{"encoder_arch": "vit", "model": "contrastive image-text model", "dataset": "rendered rooms with furniture", "train_examples": 72500, "image_size": 48, "grayscale": true, "crop_scale_min": 0.8, "horizontal_flip": false, "cutout": 0.4, "tokenizer": "word", "vocab_size": 42, "loss": "softmax", "embed_dim": 128, "encoder_norm": "layernorm", "encoder_norm_position": "pre", "encoder_activation": "gelu", "encoder_mlp_ratio": 4, "encoder_head_dim": 16, "encoder_fused_qkv": false, "encoder_bias": "none", "encoder_qk_norm": false, "encoder_layer_scale_init": 0.1, "encoder_parallel_block": false, "encoder_inner_norm": false, "encoder_drop_path": 0.1, "encoder_patch_size": [6, 6], "encoder_layers": 6, "encoder_width": 128, "encoder_positions": "learned", "encoder_pooling": "class_token", "text_encoder_causal": false, "text_encoder_width": 128, "text_encoder_layers": 6, "text_encoder_norm": "rmsnorm", "text_encoder_norm_position": "pre", "text_encoder_activation": "quick_gelu", "text_encoder_mlp_ratio": 2, "text_encoder_head_dim": 64, "text_encoder_fused_qkv": true, "text_encoder_bias": "none", "text_encoder_qk_norm": false, "text_encoder_parallel_block": false, "text_encoder_inner_norm": false, "text_encoder_drop_path": 0.05, "text_encoder_positions": "rope", "init": "orthogonal", "residual_init": "zero_last", "optimizer": "muon", "muon_scale": "match_rms_adamw", "lr": 0.0026, "momentum": 0.9, "nesterov": false, "orthogonalizer": "newton_schulz_5", "adamw_lr_other_params": 0.0027, "grad_clip": 0.5, "steps": 10700, "batch_size": 256, "epochs": 37.8, "lr_schedule": "poly", "final_lr_fraction": 0.1, "warmup_steps": 1070, "weight_decay": 0.2, "adamw_weight_decay_other_params": 0.05}
Rows from block 2 of the text encoder of a small contrastive image-text model, named by matrix and row number. Rows with one number belong to one neuron. Each number is 128 + 32 x the weight over its row's rms, rounded and kept within 0 to 255. All counts start at 0.
After each neuron's rows are labels from the 100 texts, of 14848, where the neuron reaches its highest value: "fires on" is the input token at the peak. Only what is clearly more common there than usual is listed. The data: rendered rooms with furniture. In brackets: how many of the 100.
# fc1: MLP up (text_encoder.blocks.2.mlp.fc1.weight, 256x128), inputs 64-127
# fc2: MLP down (text_encoder.blocks.2.mlp.fc2.weight, 128x256, transposed), outputs 64-127

fc1.0 [126  96 111 154 107 139 105 125 124 123 180  95 130  60 113 119 108 162 119 145 127 104 174 156 150 177 186 106 105 192 132 197  80 154 177 123 110  79 168 154 145 195 179 123 169 140 119 138 157 149 105  93 121  90  95 164  68 110 146 146  85 139 129 182]
fc2.0 [139 163 166 131 129 132 119 128 159 164 103 176 167 114 111 117 177 117 114 159 120 117  81 158  98 154 108 137 149  86 138 139 105 140  83 141 119  83 117 126  98 107  99 172 126  76 105 100 121  72 132 122 122 123 150 108 167 185  83 141 151 168 104  65]
fires on: "chair" (94)

fc1.192 [187 168 148  90 146 105 181 155 164  94 106 103 108 119 193 103 154 122 150 130 170 142 218 140 108 158 122  98 175 150 122 157  90 114  75 149 137 161 125 152  70 148 151 120 127  87 181  88 155 159 122 132 107  89 206 138 100 114  73 178 136  95 138 135]
fc2.192 [123 117 144 105 108  67 170 147 137 114  93 152 150  58 121 139 133 153 127 106 129 102 203 151 124 131  80 160 164 127 127 118 149 124  49 129  94 103 151 103 103 138 102  95  80  77 197  66  83 116  90 122 152  87 173 129 137 153 131 119 152 187 145 168]
fires on: "and" (100)

fc1.37 [ 96 165 144  94 132 147 168 114  40 148 141 146 168  97 120 120 109 156 141 136 113 110 115 161 157 114 149  63 151 143  58 127 179 122  88 194 155 110 102 135 101 144  65  95 118 132 160 112 143 192 133 174 128 117  79  99 124 181 138 107 117 157 173 113]
fc2.37 [163 167 141 153 138 163 144 177 184 100  57 169  96 113  90 111 145 138 149  97 110  91 132  90 101 175 153 176 150 175 102 115 120 130  99 113 183  89 140 124 106 138 166 133 167 125 168 103  88 122 158  44  94 132 153 120 127 117  81 107 150 163 156 159]
fires on: "<end>" (100)

fc1.155 [139 154 130 130 150  93 188 139 152  98  87 139 107  71 156 133 117 107 154 135 138 138 199 152 136 191 104  64 111 174  86 172  76  77 115  81 137 123 137 159 149 172 182 150 111  93 105  98 127  97  82  70  96 113 178 100 144  63  95 180 148 159 154 137]
fc2.155 [129 123  96 109 153  49 140 152 147 152  89 102  77 137 172  64 161  82 137 134 111 206 146 122 161 140 117 148 115 162 102 133 121  84  90 109  57 119 159 145 100 180  80 161 156 144 178 131 132 123 137 102 117 127 138 137 163 111 132 117 160 138 114 145]
fires on: "and" (97)

fc1.8 [134 187 147 108 171  66 125 131 132 140 123 115 141 138  82 113 117 104 176 169 191 149 171 130 149 163 159  95 103  98 136 103 117 117 179 197 198 106 122 164  85 132 145 136 153  91 111 172  61 138 105 183 114 112 103  98 169 119 103 160 127 103  72 127]
fc2.8 [181 137  81 172 106  96  93 179 117  91 133 118 142  99  91 123 159 131 197 130 112 144  93 144  77 124 128 144 176 150 167  88 116 140 182 142 153 153 108 134 172 125 177 129 113  77  44 168  84 174 131 156 162 137  83 123 166  95 141 115 120  80 102 101]
fires on: "blue" (100)

fc1.237 [ 95 106 116  98 100 135 200 164 124 129 148 138 158 126 146 189 152 128 112 116 119 106 166 172  86 167 103 148 168  83  94  71 145 119 150 134 113 153 100 148 141 136 191 193 103 170 158 151 138 197 156 139 122  85 169 103 107 139 115 108  35  79 108 105]
fc2.237 [ 77 142 174 114  80 138 113  66 100 170 109 102 109 133 127 151 116 115 144 104  90 128  77  84 150 126 190  81 149 170 200 168 151 121 151 120 233 139 130 115 104  89  99 108 128 133 132 163 113 143 188 111 157 133  69 142 166 110 106 142 182 106 122  96]
fires on: "and" (100)

fc1.173 [121  84 119  47 113 106 122 132 129 127 146 148 170 212 100  85 158 137 128 169 184  42 190 123 126 121 177 135 116 101 133  59 133 169 137 139 106  78 208 112 114 165 112 139 138 123 133 133 101 121 138 144 128  75  56 161 118 168 137  97  67 133 112 151]
fc2.173 [167 107 104 128 128  89 134 135 160  91 163 145 144 155  73 134 104 112  85 103 112 120  68  97 130 149 160 102 132 139 140  85 196 169  66 135 136 118 177 131 107 162 134 137 151 115 126  66 147  97 102 149 178 126 173 127 138 128 128 127 108 128 130 169]
fires on: "chair" (65); "with" (25)

fc1.134 [ 89 166 126 152 156 141 154 148 126  88  50 186 175 157 133  78  64 103 135 159 110 110 132 101 168 124 177 135 145 173 156  82 124 161  96 136 169 109  68 151 145  84 108 108 165 137  67 160 139 129 166  94 167 148 156 115 167 113 115 102  92 132 140 130]
fc2.134 [137 105  98  51  83 151  98  99 141 141  91 101  85  95 120 153 121 139 125 130 121 109  89 148  91 139 116 114 169 177 156 121 103 166 112  88 181 155  78 132 132 164  87 142 127  86 126 138 148  60 106 154 153 157 143 106 186 120 102 159 130 178 120 102]
fires on: "chair" (37); "white" (34); "robot" (12); "ladder" (10)

fc1.3 [108 150 104 102 119 137 102 111  79 122  43 109 114 140 170 115  86 129  75 125 163  84 145 161 108 129 104 170  94 135 117 175 175 179 123  88 163 119 111  57 208 199 176 104 213  85  75 168 180 190  97  74  93 109 150 158 170 154 102 106 107 182 180 102]
fc2.3 [136 138 130 113 155 118 118 171 129 119 120 157 142 144 117  60  81 207  81  87 184 163 156  89 165  55 118 153 175 137 158 119 141 115 108 105 161  91 187 145 112 134 110  95 183 119  80 169 176 179 126 157 119  91 177 136 143 161 157 107 135 109 162 123]
fires on: "chair" (100)

fc1.9 [218 115 144 131 159 139 145 144 107 126 145 112 130 114 154 150 123 180  96 106 160 184 178 142 100 136 125  97 205 115 111 146 120 215 188 127 175 144 125 154 156 137 184 145 145 109 157 114  82 195 149 130 170 101 144 133  79 145 162 136 125 113 159 112]
fc2.9 [111  95 126  55 162 118 128 168 184 137 152 111  90 112 107 130  55 144 135 107 124 161 123  90 114 130 114 124 177 128 167 140 148  85 134 106 148 112 185  45 124 144 137  90 154 120 136 100 113 100 100 139 110  83 117 127 124 115  88 141  96 148 141  83]
fires on: "chair" (96)

fc1.101 [181 128 101 118 114 171 103 117 146  93  52 152 179 229 138  77 154 126 151 113 140 142 100 132  93 169 103 119 106  83 180 204 120 150  95 142  50 127  94 118 107 106 127 150 143 124 122 132 116 145 122 162  71 103 122 113  78 129 142 182 105 146 128 110]
fc2.101 [ 70 134 170 100 135 134 108  64  55 117 113  99  67 179 136 154 160 157 126 164  88  93 137 160 133  85 120 121 137  94  40 103 144 160 146 148 137 114 109 122 168 115 125  81 167 135 123 152 116 114 146 119 120 110 101 160 132 131 167 144 118  93 169 111]
fires on: "<end>" (85); "right" (14)

fc1.217 [174 145 118 111 107 119 165 138 137  72  93 147 140 104 195 162 146  63 119 152  97 105 115 141 104 114 100 129 121 119 110 113 115 101 104 137 116 157 148  83 177 100 150  58  89  41 151  97 157  96 113 136 130 141 211  78 110 129 126 154 135 162  63 122]
fc2.217 [121 148 159  58  85  53 179 111 159 135 156 135 151 115 113 134 147  80 162 117 158 119 175 109  75 121 149 144 157 124 153 146 122 139 126 131 142 167 149  57  85 155 134 107  94 140 147  71  74 117  78 114 134  92 174 125  76 142 112  86 152 150 177 135]
fires on: "and" (100)

fc1.98 [101 172 133  85  92 131  96 149  86 110 125  99 105 183 150 134 169  30 197 133 123 160 108 168  89 109  96  85 163 155 112 136 119 134  99  88  98 122 174 147  95 110 113 159 144  90 117 148  52 167 161 181 137 120 117 127 133 127 134  80 162 100 106 126]
fc2.98 [143 101 106 148 109  93 109 147 122 106 118 186 130  75 135 155 100  72 104 123 108 119 155 111 141 107 160  90  90 111 112 140 143 121 191 146 142 121 195  74 138 106 139 120 156 138  76 138 182  88 136 151  88 127 117 130 140 169 184 158 118 156 116 113]
fires on: "blue" (74); "ladder" (14); "teal" (11)

fc1.47 [ 92 122 118 133 166  94 150 111 228  98 129 108 117 158 176 183 136  75 139 128 163 139 103 150 122 139  93 132  99 120 146 122 128 121 168  84 155  95 174 145 182 125 179  64  75 116 172 104 129  76 179 117 124  92 205 145 100 114 141 107 129  97 152 126]
fc2.47 [163 106 168 135 117  95 189 172 115 118 188 184 125 162 134 139 167 123 177  71 123 158 157 117 158 137 153 125 130 109 145 124 106 138  88 128 101 145  83 125 115 110 125 160 120 108 149 108 163 158 160  87 134 143 198 118 116 118  96 192 106 129  43 137]
fires on: "and" (100)

fc1.30 [ 98 180 176 178 126 110 102 152 105 133 118 126 113  91 154 145 125 133 123 169  93 103  79 145 166  49 175 135 132 149 130 148 211  98 122  94 151 139  84 139 161 157 137 173 167 151 132  48  93 116 181 145 112 122 148 134 139  43 163 137 133 164 136 176]
fc2.30 [114  73 111 124 168 107  83 103  92  87 140 142 151 122  86  74  79 176 141 136 156 107  73 133  54 126 111 123 155 158 103  84  91 164 118 102 125 116 113  95 108 164 129 143 138 127 199 173 119 174 158  62 157  65 130 124 138 143 144 119  68  82 217  84]
fires on: "<end>" (75)

fc1.121 [103 128 127 178 159  81 113 177 120 152  90 134 141 147 167  77  85 140 112 123 157  88 117 127 152 102 116 106 138 124 114  47 169 107 126 148 126 101 115  99 162 106 180 143 115  55 113 147 190 173 129 109 186 100 129 155 110 117 131  72  94 138 121 140]
fc2.121 [179  79  86 114 109 103  61 108 104 104 128  95 100 123 129 132  89  82 121 145 138 125 112 136 135 100 113  51 187  70 152 155 133 136 129 136 114 112 151 123 118 141 131 139 107 214 146 143 121 125  90 112 112 156  99 181  97 140 141 131 102 111 138 191]
fires on: "chair" (100)

fc1.17 [ 99 178 129 174 183 105 102 132 139 140  71  78  84 132 140 110 170 113  93 184 150 115 114 198 161 111 147  77  83  98 101 105 124 159 123 113 148 145 132 136 156 182 192 150 158 144 112  87  88 146 123 111  83 167 136  58 120 119 115 113 150 165 179  98]
fc2.17 [137  98 129 141 113 145 105  93 102 116 165  81  98 147  94 119 113 141 137 136 176 128 176 182 103 125 131  89  52 128 109 114 117 163 144  93 200 165 113 161 151  95 139 120  70 107 105  82 162 134 195 140 115 159 118 106  89 123 162 123 111 107 181  72]
fires on: "<end>" (100)

fc1.166 [140 167 150 116 141  87 154 141 134 128 127 178 112 133 112 122 132 107 185  95 151 120 130 139 141 138 134 124 123  43 157 140 130 141 212 126 201 141 125 177 117 167 149 131 138  77 100 156  97 173 107 134  92 111  95 154 155  98 165 199 109  97  77 134]
fc2.166 [151 117  54 124 127  86 124 191  69 154 130 125 104 114 119 128 161 101 170 122 139 113  96 104  65 105 127 100 161 154 175  98 172 124 211 122 129 167 100 140 159 106 154 110 163  96  43 179  81 122 108 160 127 158  87 111 138 118 131 117  98 106  66 126]
fires on: "blue" (100)

fc1.126 [132 122 127 191  59 145 100 110 134  59  61  97 188 122 139  92 154  68 197 140 194 127 159 169  97 131 121 125 127  98 148 131 138 103 234 179 192 106 111 138 142 155 173 149 158 112  81 171 131 123 102 142 119 123  84 144 144 166 122 152  96 124  92 150]
fc2.126 [158 122 102 153 125  94 106 189  86  74  88  78 184 122 114 100 145 170 178  77 111 133 127 153 120 148 138 120 142 153 185  92 167 185 154 134 111  72 101 136 121 132 165 131  76  93  84 151 129 168 113 117 160 121  59 127 138 134 116  78 132  56  77 123]
fires on: "blue" (87); "teal" (12)